{
  "model": "contrastive image-text model",
  "dataset": "made-up ball-and-stick molecule models",
  "image_size": 48,
  "translate": 0.12,
  "vocab_size": 32,
  "text_encoder_mlp_ratio": 3,
  "text_encoder_head_dim": 32,
  "residual_init": "scaled_by_depth",
  "adamw_lr_other_params": 0.0017,
  "epochs": 3.3
}
Rows from block 4 of the image encoder of a small contrastive image-text model, named by matrix and row number. Rows with one number belong to one channel. Each number is 50 + 12 x the weight over its row's rms, rounded and kept within 0 to 99. All counts start at 0.
After each channel's rows are labels from the 100 images, of 14976, where the channel reaches its highest value: "responds to" is what is common among them; "colour at peak" is the nearest of a few named colours to the mean colour under the peak. Only what is clearly more common there than usual is listed. The data: made-up ball-and-stick molecule models. In brackets: how many of the 100.
# convs0: expand pointwise conv (encoder.blocks.4.convs.0.weight, 160x40x1x1), inputs 0-39
# convs1: depthwise 3x3 conv (encoder.blocks.4.convs.1.weight, 160x1x3x3, trained with AdamW), a 3x3 kernel
# convs2: project pointwise conv (encoder.blocks.4.convs.2.weight, 40x160x1x1, transposed), outputs 0-39

convs0.116:44 46 60 55 44 54 25 71 63 44 38 31 42 40 38 32 47 53 63 57 42 47 58 45 51 78 53 57 58 44 53 53 57 57 47 90 49 60 52 46
convs1.116:44 71 49 62 55 70 54 64 47
convs2.116:35 50 65 61 61 35 39 47 35 48 58 48 54 59 45 70 58 44 31 59 62 40 54 47 36 22 32 36 65 42 64 51 67 34 70 41 43 49 46 59
responds to: balls: three (52)
colour at peak: grey (45); brown (38)

convs0.120:50 71 35 41 62 59 75 60 29 54 35 50 37 29 40 52 35 43 55 32 33 45 44 46 41 67 72 60 46 60 54 45 51 44 65 35 48 62 50 49
convs1.120:56 66 57 64 45 64 65 56 66
convs2.120:60 46 61 65 27 31 46 29 56 47 51 33 52 75 63 53 59 49 46 54 61 25 48 52 63 21 53 37 57 47 57 47 39 44 35 43 48 37 53 58
responds to: space-filling (65)
colour at peak: brown (50)

convs0.43:39 38 35 53 35 51 57 46 32 52 74 66 64 71 37 62 42 47 54 48 49 58 33 56 38 62 39 53 63 49 38 31 20 54 46 48 69 44 48 50
convs1.43:70 69 46 48 61 56 60 51 67
convs2.43:71 64 77 60 68 54 28 58 76 64 31 45 56 39 44 49 54 56 51 49 45 37 55 40 37 50 56 40 30 45 58 64 48 46 59 50 30 53 61 52
responds to: small balls on sticks (79); orange ball (61); balls: three (28)
colour at peak: grey (32)

convs0.129:61 54 60 47 55 36 51 59 60 50 40 38 55 42 43 32 33 71 30 51 43 57 51 47 39 77 33 70 59 61 36 50 60 58 46 33 60 33 33 41
convs1.129:41 59 59 57 24 54 63 40 47
convs2.129:40 35 44 40 56 39 61 45 42 50 57 55 43 56 29 62 68 52 54 43 38 22 57 33 56 45 43 57 30 54 52 52 36 44 69 43 82 58 62 61
responds to: yellow ball (71); balls: three (26)
colour at peak: brown (40); grey (39)

convs0.33:61 30 51 32 63 50 40 50 57 56 65 50 36 47 62 36 33 54 58 57 58 48 35 62 52 21 67 52 40 45 77 61 64 42 46 60 44 66 38 49
convs1.33:53 60 39 51 61 58 25 44 35
convs2.33:63 62 60 51 60 48 58 43 51 51 30 45 67 48 45 31 52 31 48 62 60 49 56 59 43 38 42 42 32 34 75 47 49 36 72 45 46 37 24 66
responds to: purple ball (100); small balls on sticks (85); balls: three (34)
colour at peak: purple (61); brown (29)

convs0.101:49 36 57 51 59 35 62 45 57 31 58 47 49 60 53 61 56 61 34 45 44 02 46 63 54 61 57 44 45 38 44 33 51 46 44 64 35 50 54 62
convs1.101:56 65 45 41 72 61 57 66 51
convs2.101:51 60 56 22 53 46 56 63 51 56 50 52 61 34 38 43 35 50 80 56 47 82 46 49 56 51 57 51 75 33 51 69 46 51 46 44 45 34 50 39
responds to: yellow ball (89); balls: three (40)
colour at peak: brown (28); yellow (25)

convs0.123:40 82 42 45 39 45 47 65 42 44 25 57 49 45 52 47 51 56 60 58 51 52 65 51 38 61 49 41 67 45 39 62 48 54 71 69 36 30 33 66
convs1.123:45 69 46 69 62 49 34 44 41
convs2.123:53 33 60 62 45 38 74 35 47 41 48 35 35 54 47 46 64 42 37 47 59 29 47 36 44 70 46 42 29 58 50 52 55 47 34 52 44 24 60 30
responds to: space-filling (75); balls: three (64); balls: four (26)
colour at peak: blue (41); brown (34)

convs0.119:41 09 45 33 37 60 51 45 56 37 69 39 46 54 66 54 52 50 74 43 40 47 41 47 38 57 53 62 29 45 52 59 41 54 39 39 37 39 47 42
convs1.119:64 40 56 71 40 61 55 35 44
convs2.119:37 53 62 45 63 45 34 38 44 47 36 53 45 66 38 63 55 57 48 74 51 35 54 54 67 38 48 40 57 76 30 33 42 47 50 37 26 38 57 58
responds to: balls and sticks (64); balls: three (39)
colour at peak: grey (31)

convs0.86:57 58 36 45 40 56 59 75 54 49 40 53 58 72 53 45 39 51 39 54 37 67 77 53 57 58 49 68 59 43 69 59 29 50 53 49 58 54 79 43
convs1.86:74 55 61 62 55 67 52 59 56
convs2.86:51 57 46 30 44 44 42 43 62 50 57 54 42 56 46 57 66 19 59 59 58 31 22 60 38 39 54 31 37 46 49 53 47 52 53 46 45 56 31 78
responds to: yellow ball (92); dark backdrop (91); balls: three (49)
colour at peak: brown (29)

convs0.69:46 60 65 43 48 51 52 69 60 38 32 60 77 54 60 43 61 63 49 56 47 41 53 56 40 72 41 47 58 57 37 59 60 34 31 70 48 78 49 58
convs1.69:42 37 53 59 61 32 32 40 59
convs2.69:51 43 47 64 64 59 47 57 38 41 49 29 40 48 39 44 51 72 35 68 57 24 64 58 55 50 51 52 48 37 50 38 68 47 35 71 35 74 60 46
responds to: blue ball (100); small balls on sticks (60)
colour at peak: blue (31); brown (25)

convs0.153:48 60 71 48 24 68 40 59 48 36 36 53 49 34 57 36 56 50 78 42 62 36 56 53 28 67 62 61 53 59 51 64 70 56 54 56 60 53 46 53
convs1.153:56 62 60 70 52 32 59 54 35
convs2.153:59 49 60 68 32 29 54 51 60 66 36 49 32 45 56 72 64 42 54 40 44 53 43 55 50 57 34 39 46 58 46 45 25 32 39 23 55 44 57 42
responds to: space-filling (97); balls: three (54); balls: four (26)
colour at peak: blue (35); brown (30)

convs0.125:64 80 53 42 47 53 59 68 44 61 66 51 43 35 67 53 70 47 59 45 54 64 53 34 48 62 61 34 47 36 36 44 65 50 41 52 37 45 73 35
convs1.125:54 70 60 65 56 51 56 71 50
convs2.125:38 44 59 57 49 47 76 41 37 30 62 41 51 48 61 61 54 58 44 69 72 40 47 43 39 42 50 55 61 64 66 32 33 58 71 35 59 39 37 57
responds to: space-filling (96); dark backdrop (75); balls: three (49)
colour at peak: grey (30); green (29)

convs0.143:33 48 41 75 39 40 33 46 65 51 66 55 71 50 66 57 63 58 49 61 48 41 60 57 38 50 66 41 53 45 49 52 24 60 47 70 53 71 57 34
convs1.143:43 46 46 44 66 59 40 65 28
convs2.143:61 55 41 37 48 34 61 49 39 61 57 42 44 52 44 53 27 50 53 35 36 52 69 48 57 68 32 38 60 35 43 74 57 71 56 61 46 25 60 47
responds to: blue ball (100); balls: three (39)
colour at peak: blue (73)

convs0.47:56 57 78 60 55 28 54 67 65 40 59 26 61 55 55 46 44 35 63 40 49 71 54 38 57 58 53 64 39 54 62 51 41 48 40 49 35 48 60 27
convs1.47:48 58 47 63 68 70 40 62 44
convs2.47:38 49 33 59 41 63 32 52 54 49 65 54 52 45 42 49 43 39 35 65 49 49 25 69 28 48 66 39 42 59 51 70 43 62 69 71 56 63 52 45
responds to: yellow ball (100); small balls on sticks (68); balls: three (59)
colour at peak: orange (41); brown (29)

convs0.83:45 50 48 49 54 63 52 65 65 48 49 54 41 80 63 26 64 51 49 65 47 57 40 48 63 64 37 34 41 46 75 74 49 59 67 56 45 41 57 43
convs1.83:47 50 70 59 57 51 72 46 66
convs2.83:38 45 56 41 54 41 47 44 28 26 61 38 48 40 41 78 42 44 46 30 53 56 46 28 55 49 41 32 51 69 37 43 29 49 59 47 51 40 59 66
responds to: dark backdrop (84); small balls on sticks (68); balls: three (55)
colour at peak: brown (32)

convs0.87:53 42 48 50 60 59 31 55 58 73 62 50 35 50 38 65 35 42 64 42 49 71 29 60 74 61 63 42 67 58 53 60 46 53 51 45 65 59 64 68
convs1.87:64 47 43 51 32 51 33 44 70
convs2.87:68 38 66 41 34 43 47 38 48 61 46 71 44 64 65 53 74 46 71 39 52 48 58 52 60 51 53 56 40 45 44 57 31 49 34 62 49 19 37 53
responds to: small balls on sticks (98); dark backdrop (95)
colour at peak: black (72)

convs0.152:27 52 79 57 55 54 41 57 53 39 62 38 49 66 48 58 56 38 54 49 61 50 36 46 31 83 61 35 53 50 48 35 37 52 49 38 53 39 31 48
convs1.152:48 34 68 61 44 31 49 62 44
convs2.152:77 45 67 58 40 47 52 36 47 56 46 53 63 52 76 17 45 46 59 49 26 50 63 41 56 56 46 40 55 59 38 50 39 72 54 51 49 42 57 34
responds to: balls: three (27)
colour at peak: grey (32)

convs0.134:61 64 55 21 42 32 61 57 47 45 51 64 45 45 31 46 67 60 85 47 58 52 55 58 52 34 35 41 45 41 53 43 40 37 68 51 51 49 34 43
convs1.134:63 59 49 37 29 55 42 67 42
convs2.134:56 52 84 48 50 49 58 49 51 45 57 44 51 60 57 48 46 52 46 62 44 53 35 39 32 67 61 31 59 60 47 72 59 45 27 62 75 65 64 48
responds to: red ball (98)
colour at peak: brown (27); grey (25)

convs0.35:58 38 79 37 44 26 38 50 46 41 61 14 38 50 48 69 48 39 47 44 50 43 56 67 39 47 41 50 41 60 44 64 54 44 49 36 41 57 54 37
convs1.35:61 63 56 30 37 53 63 66 52
convs2.35:47 53 40 47 40 90 53 69 72 65 67 67 38 39 60 38 44 33 51 55 48 54 51 44 54 52 32 46 56 36 51 53 38 62 49 41 55 52 69 49
responds to: green ball (92)
colour at peak: pink (31); grey (27)

convs0.76:37 26 52 61 48 60 46 46 28 37 51 59 32 48 54 46 43 30 56 75 63 56 45 42 46 39 69 58 51 64 52 60 43 34 23 43 39 50 47 35
convs1.76:41 42 21 55 48 63 57 51 59
convs2.76:52 33 26 50 31 43 71 60 46 47 39 55 50 51 30 64 18 52 40 57 58 44 39 57 55 37 52 55 66 33 57 47 38 55 48 56 75 48 48 38
responds to: green ball (75); small balls on sticks (65)
colour at peak: grey (47)

convs0.158:55 40 50 37 50 57 62 45 51 64 37 51 25 56 36 64 42 69 53 33 60 36 50 60 54 45 66 32 41 54 20 59 59 38 55 26 37 48 51 46
convs1.158:47 63 47 61 70 65 37 63 45
convs2.158:57 46 66 65 50 54 63 66 38 60 46 72 41 19 41 42 68 50 61 63 60 38 55 40 31 45 61 56 66 38 29 57 62 40 48 40 53 45 54 51
responds to: green ball (100)
colour at peak: green (64); grey (25)

convs0.124:69 61 52 58 57 45 70 47 41 47 54 37 78 57 35 32 37 42 56 44 48 52 57 53 57 51 33 40 38 53 32 55 31 52 65 42 62 64 71 69
convs1.124:40 35 57 64 60 33 56 33 43
convs2.124:57 56 51 52 65 59 55 56 68 40 56 58 47 47 56 36 71 71 32 66 34 53 62 40 46 40 34 56 58 48 46 35 52 50 48 86 45 44 31 42
responds to: blue ball (100); balls: three (32); balls: four (27)
colour at peak: blue (49)

convs0.78:42 47 56 51 44 58 56 60 23 25 37 58 58 25 53 54 57 46 45 49 46 59 40 44 44 60 70 78 53 33 61 50 63 38 51 40 59 61 60 33
convs1.78:48 52 45 63 72 57 39 70 43
convs2.78:49 36 33 43 59 45 48 61 55 64 62 47 41 92 46 39 58 56 51 62 58 26 45 56 43 35 53 52 39 61 61 39 40 39 32 62 40 42 58 50
responds to: balls and sticks (64); balls: three (59); balls: four (27)
colour at peak: brown (31)

convs0.24:38 59 69 72 59 46 46 70 60 58 32 56 65 45 61 65 57 49 50 51 34 47 47 58 44 71 61 56 55 57 56 28 20 29 48 59 51 54 53 56
convs1.24:44 47 49 69 73 62 60 60 57
convs2.24:64 59 37 48 38 57 36 45 38 58 53 48 47 58 62 25 44 71 58 63 59 39 44 52 31 24 65 49 38 59 37 70 58 64 55 37 59 59 44 38
responds to: small balls on sticks (96); yellow ball (89)
colour at peak: pink (38)

convs0.130:53 77 47 64 47 24 57 60 57 51 37 34 52 60 55 48 52 66 50 53 45 57 47 51 57 25 33 65 40 69 44 30 46 49 55 73 49 52 50 30
convs1.130:55 48 65 32 43 28 45 62 46
convs2.130:39 54 70 56 39 39 49 48 51 60 32 73 52 51 38 46 49 42 65 62 57 35 58 49 25 63 36 53 69 45 54 60 67 55 44 79 39 46 51 64
responds to: yellow ball (95)
colour at peak: pink (50); grey (26)

convs0.31:78 49 56 57 69 49 37 52 52 64 54 72 49 40 58 53 72 68 41 52 49 30 55 49 42 48 54 39 54 51 47 67 28 60 67 43 44 28 62 49
convs1.31:61 39 53 63 66 42 45 67 35
convs2.31:34 46 67 53 26 49 72 55 49 25 46 16 50 46 51 58 65 47 50 54 65 60 48 34 52 46 33 44 50 44 48 44 47 49 58 61 74 62 60 51
responds to: dark backdrop (94); small balls on sticks (80); green ball (80)
colour at peak: brown (31); green (29)

convs0.61:59 74 64 64 55 62 42 57 51 65 66 61 42 40 46 41 48 45 67 51 52 68 54 52 69 63 56 62 48 51 44 29 51 79 47 29 41 61 45 59
convs1.61:36 60 54 41 71 63 39 42 40
convs2.61:56 69 59 48 63 71 50 56 42 50 37 32 64 16 49 58 33 57 43 57 32 60 52 48 38 36 54 37 55 55 47 59 67 38 67 52 63 58 51 60
responds to: dark backdrop (99); small balls on sticks (93)
colour at peak: brown (59); grey (32)

convs0.121:54 70 70 43 36 38 49 66 44 43 53 45 46 31 43 37 41 43 65 43 43 60 39 48 42 84 69 51 32 60 32 56 59 60 51 50 46 41 58 65
convs1.121:58 60 61 67 51 56 63 67 63
convs2.121:57 53 40 76 65 51 76 43 56 65 61 50 36 69 63 42 66 42 53 70 54 40 37 55 41 46 48 33 48 33 46 39 41 40 44 40 31 37 52 40
responds to: space-filling (75)
colour at peak: grey (46)

convs0.53:50 51 51 51 58 45 34 43 39 45 72 44 37 54 41 31 65 63 84 42 52 56 59 62 66 53 50 38 56 37 59 50 78 67 44 56 37 56 61 51
convs1.53:46 54 63 43 36 49 32 30 40
convs2.53:61 70 35 47 70 67 80 54 60 59 56 35 57 45 48 55 44 47 33 47 22 54 52 50 49 42 54 42 46 39 52 40 38 51 68 56 24 59 57 41
responds to: small balls on sticks (95); dark backdrop (76); balls: three (41)
colour at peak: black (74)

convs0.70:65 54 77 52 29 49 51 38 63 27 44 57 72 49 47 45 51 57 50 60 46 71 60 53 53 48 37 47 39 63 44 53 56 81 61 40 55 58 33 44
convs1.70:41 35 60 41 66 41 61 32 51
convs2.70:51 41 64 28 47 60 43 49 71 37 47 48 54 29 60 38 51 76 57 63 50 32 59 40 31 63 35 53 55 54 62 52 47 41 43 53 44 73 29 48
responds to: purple ball (59); balls: twelve (31)
colour at peak: grey (35); brown (29)

convs0.104:77 48 75 48 39 58 36 45 63 38 53 50 56 29 51 37 42 50 59 54 66 44 50 52 49 31 68 57 31 55 76 51 52 34 54 68 58 51 40 51
convs1.104:57 36 30 57 48 64 41 33 55
convs2.104:72 56 63 57 62 45 31 45 66 59 35 36 55 41 54 41 57 47 57 41 41 44 57 48 59 52 66 64 47 71 67 50 71 37 48 37 49 38 19 47
responds to: purple ball (100); small balls on sticks (93)
colour at peak: brown (26)

convs0.154:61 51 50 61 46 47 74 50 34 57 50 53 46 31 61 51 52 54 30 67 38 76 38 61 41 49 39 48 47 37 75 71 36 62 53 29 45 54 45 53
convs1.154:46 45 64 46 33 37 52 43 73
convs2.154:47 61 45 57 35 51 52 52 53 37 68 44 48 47 47 22 42 42 59 29 56 49 61 48 50 54 59 76 51 63 23 41 39 59 71 28 38 39 44 42
responds to: yellow ball (95); small balls on sticks (72)
colour at peak: pink (39)

convs0.110:56 28 62 51 49 47 41 56 62 63 54 54 44 31 55 37 59 60 57 47 21 32 35 26 38 48 63 51 64 58 60 36 58 33 45 60 34 58 42 63
convs1.110:37 57 37 43 75 57 54 38 46
convs2.110:39 57 65 36 63 61 42 71 51 35 45 35 61 49 41 42 50 43 15 48 52 77 65 46 44 48 55 51 53 40 66 50 47 65 64 47 43 40 50 30
responds to: purple ball (100); small balls on sticks (91)
colour at peak: brown (50); grey (26)

convs0.146:42 66 71 35 57 56 75 51 54 47 44 56 62 54 53 62 48 35 51 57 47 80 46 71 48 35 45 68 60 60 61 43 65 30 47 57 47 63 56 61
convs1.146:71 32 45 50 42 39 36 42 45
convs2.146:55 62 44 39 30 48 50 36 56 66 51 62 64 61 29 56 60 58 61 34 69 52 52 47 32 48 48 35 62 44 52 43 56 52 50 53 35 13 38 58
responds to: orange ball (76); small balls on sticks (61)
colour at peak: pink (31)

convs0.10:64 65 29 64 36 47 51 55 48 45 56 47 63 48 57 73 48 53 53 68 50 45 50 47 50 53 50 42 66 59 48 50 47 42 41 75 47 89 61 29
convs1.10:52 33 50 38 66 43 45 54 27
convs2.10:67 52 60 59 59 56 65 45 54 47 42 56 38 55 57 39 58 77 57 66 40 50 57 46 36 55 34 41 56 58 48 72 49 75 31 62 53 78 41 61
responds to: blue ball (100); small balls on sticks (87)
colour at peak: grey (30); brown (25)

convs0.42:71 31 39 48 66 53 56 45 45 44 46 65 59 37 76 49 54 38 47 73 45 40 56 56 57 48 38 51 40 53 59 56 47 42 39 34 51 38 16 65
convs1.42:64 37 48 33 41 30 62 50 53
convs2.42:48 42 36 25 46 44 49 47 45 35 49 60 80 28 48 52 48 37 27 55 56 55 39 57 24 57 42 53 61 49 52 34 39 35 63 43 61 43 42 64
responds to: red ball (98)
colour at peak: brown (36)

convs0.75:55 36 31 30 58 41 45 49 51 37 33 73 33 57 51 59 44 41 33 45 54 28 37 65 47 67 57 67 47 64 42 48 46 47 41 37 45 24 43 50
convs1.75:48 56 29 62 66 46 44 68 57
convs2.75:49 34 34 39 53 47 45 37 46 40 43 33 60 65 50 70 47 79 46 59 34 66 50 33 45 47 54 69 70 60 67 49 51 42 36 61 51 56 60 33
responds to: balls and sticks (63); balls: three (57)
colour at peak: orange (28); red (25)

convs0.145:72 37 69 36 58 59 64 66 58 59 43 32 31 61 40 49 48 54 60 35 47 48 44 69 78 69 37 36 45 56 39 51 48 53 53 33 54 51 58 52
convs1.145:37 64 30 40 37 62 57 42 45
convs2.145:52 60 59 53 44 56 30 51 35 59 47 48 32 36 40 39 32 49 43 57 42 51 44 27 44 29 64 34 52 46 54 55 81 32 48 55 52 56 63 71
responds to: green ball (100); small balls on sticks (69)
colour at peak: pink (35); grey (28)

convs0.13:46 27 47 41 48 46 44 76 42 58 52 47 45 41 42 38 35 52 69 37 57 36 50 57 77 57 46 45 42 66 31 51 56 82 59 51 52 42 37 52
convs1.13:51 63 36 40 34 29 45 60 53
convs2.13:40 39 81 71 32 40 43 51 46 47 34 74 39 34 53 58 39 58 46 64 52 33 46 42 46 56 33 52 55 61 47 53 55 44 41 38 37 28 39 51
responds to: green ball (75); small balls on sticks (67)
colour at peak: grey (47)

convs0.144:51 53 61 32 48 40 54 31 62 33 25 42 73 42 61 39 44 67 48 45 69 54 41 45 49 46 31 40 37 37 37 36 50 47 60 44 67 48 66 39
convs1.144:43 43 43 55 73 28 56 44 42
convs2.144:61 56 45 57 43 72 73 52 31 56 49 46 52 43 46 64 60 50 43 61 57 38 57 31 57 40 49 63 49 64 54 58 67 68 50 71 20 51 38 64
responds to: purple ball (87)
colour at peak: purple (42); brown (36)

convs0.147:50 57 52 60 62 25 55 34 64 51 47 41 52 42 36 38 65 38 35 47 28 43 64 35 20 61 46 65 39 49 52 36 43 39 34 45 48 57 68 46
convs1.147:48 52 46 68 38 48 26 47 64
convs2.147:52 50 45 65 28 37 24 39 53 47 55 38 46 57 57 66 34 66 56 44 40 41 49 51 58 58 51 39 41 54 62 42 66 38 18 47 73 66 50 48
responds to: orange ball (59)
colour at peak: pink (35); grey (29)

convs0.34:33 67 32 39 42 41 46 56 68 42 51 57 46 21 37 45 71 55 46 50 49 36 38 56 54 38 57 46 40 40 51 52 57 40 49 75 45 81 47 54
convs1.34:47 51 38 34 69 41 53 30 58
convs2.34:22 57 54 52 29 37 58 56 46 36 57 56 45 37 38 42 72 47 44 52 45 47 46 57 48 59 66 43 43 38 45 42 69 53 54 50 50 79 23 66
responds to: small balls on sticks (68); balls: twelve (29); balls: eleven (26)
colour at peak: brown (47); grey (31)

convs0.8:46 55 71 29 28 48 34 36 65 36 28 62 61 55 51 43 78 59 49 45 50 59 50 68 46 60 44 61 47 52 56 59 66 59 42 53 61 71 54 55
convs1.8:50 51 39 67 27 66 43 44 48
convs2.8:60 27 55 33 45 49 30 40 64 26 62 77 62 51 57 40 74 41 70 44 45 44 39 52 56 57 42 37 48 57 52 45 66 44 38 42 41 54 50 61
responds to: blue ball (100); small balls on sticks (82)
colour at peak: grey (25)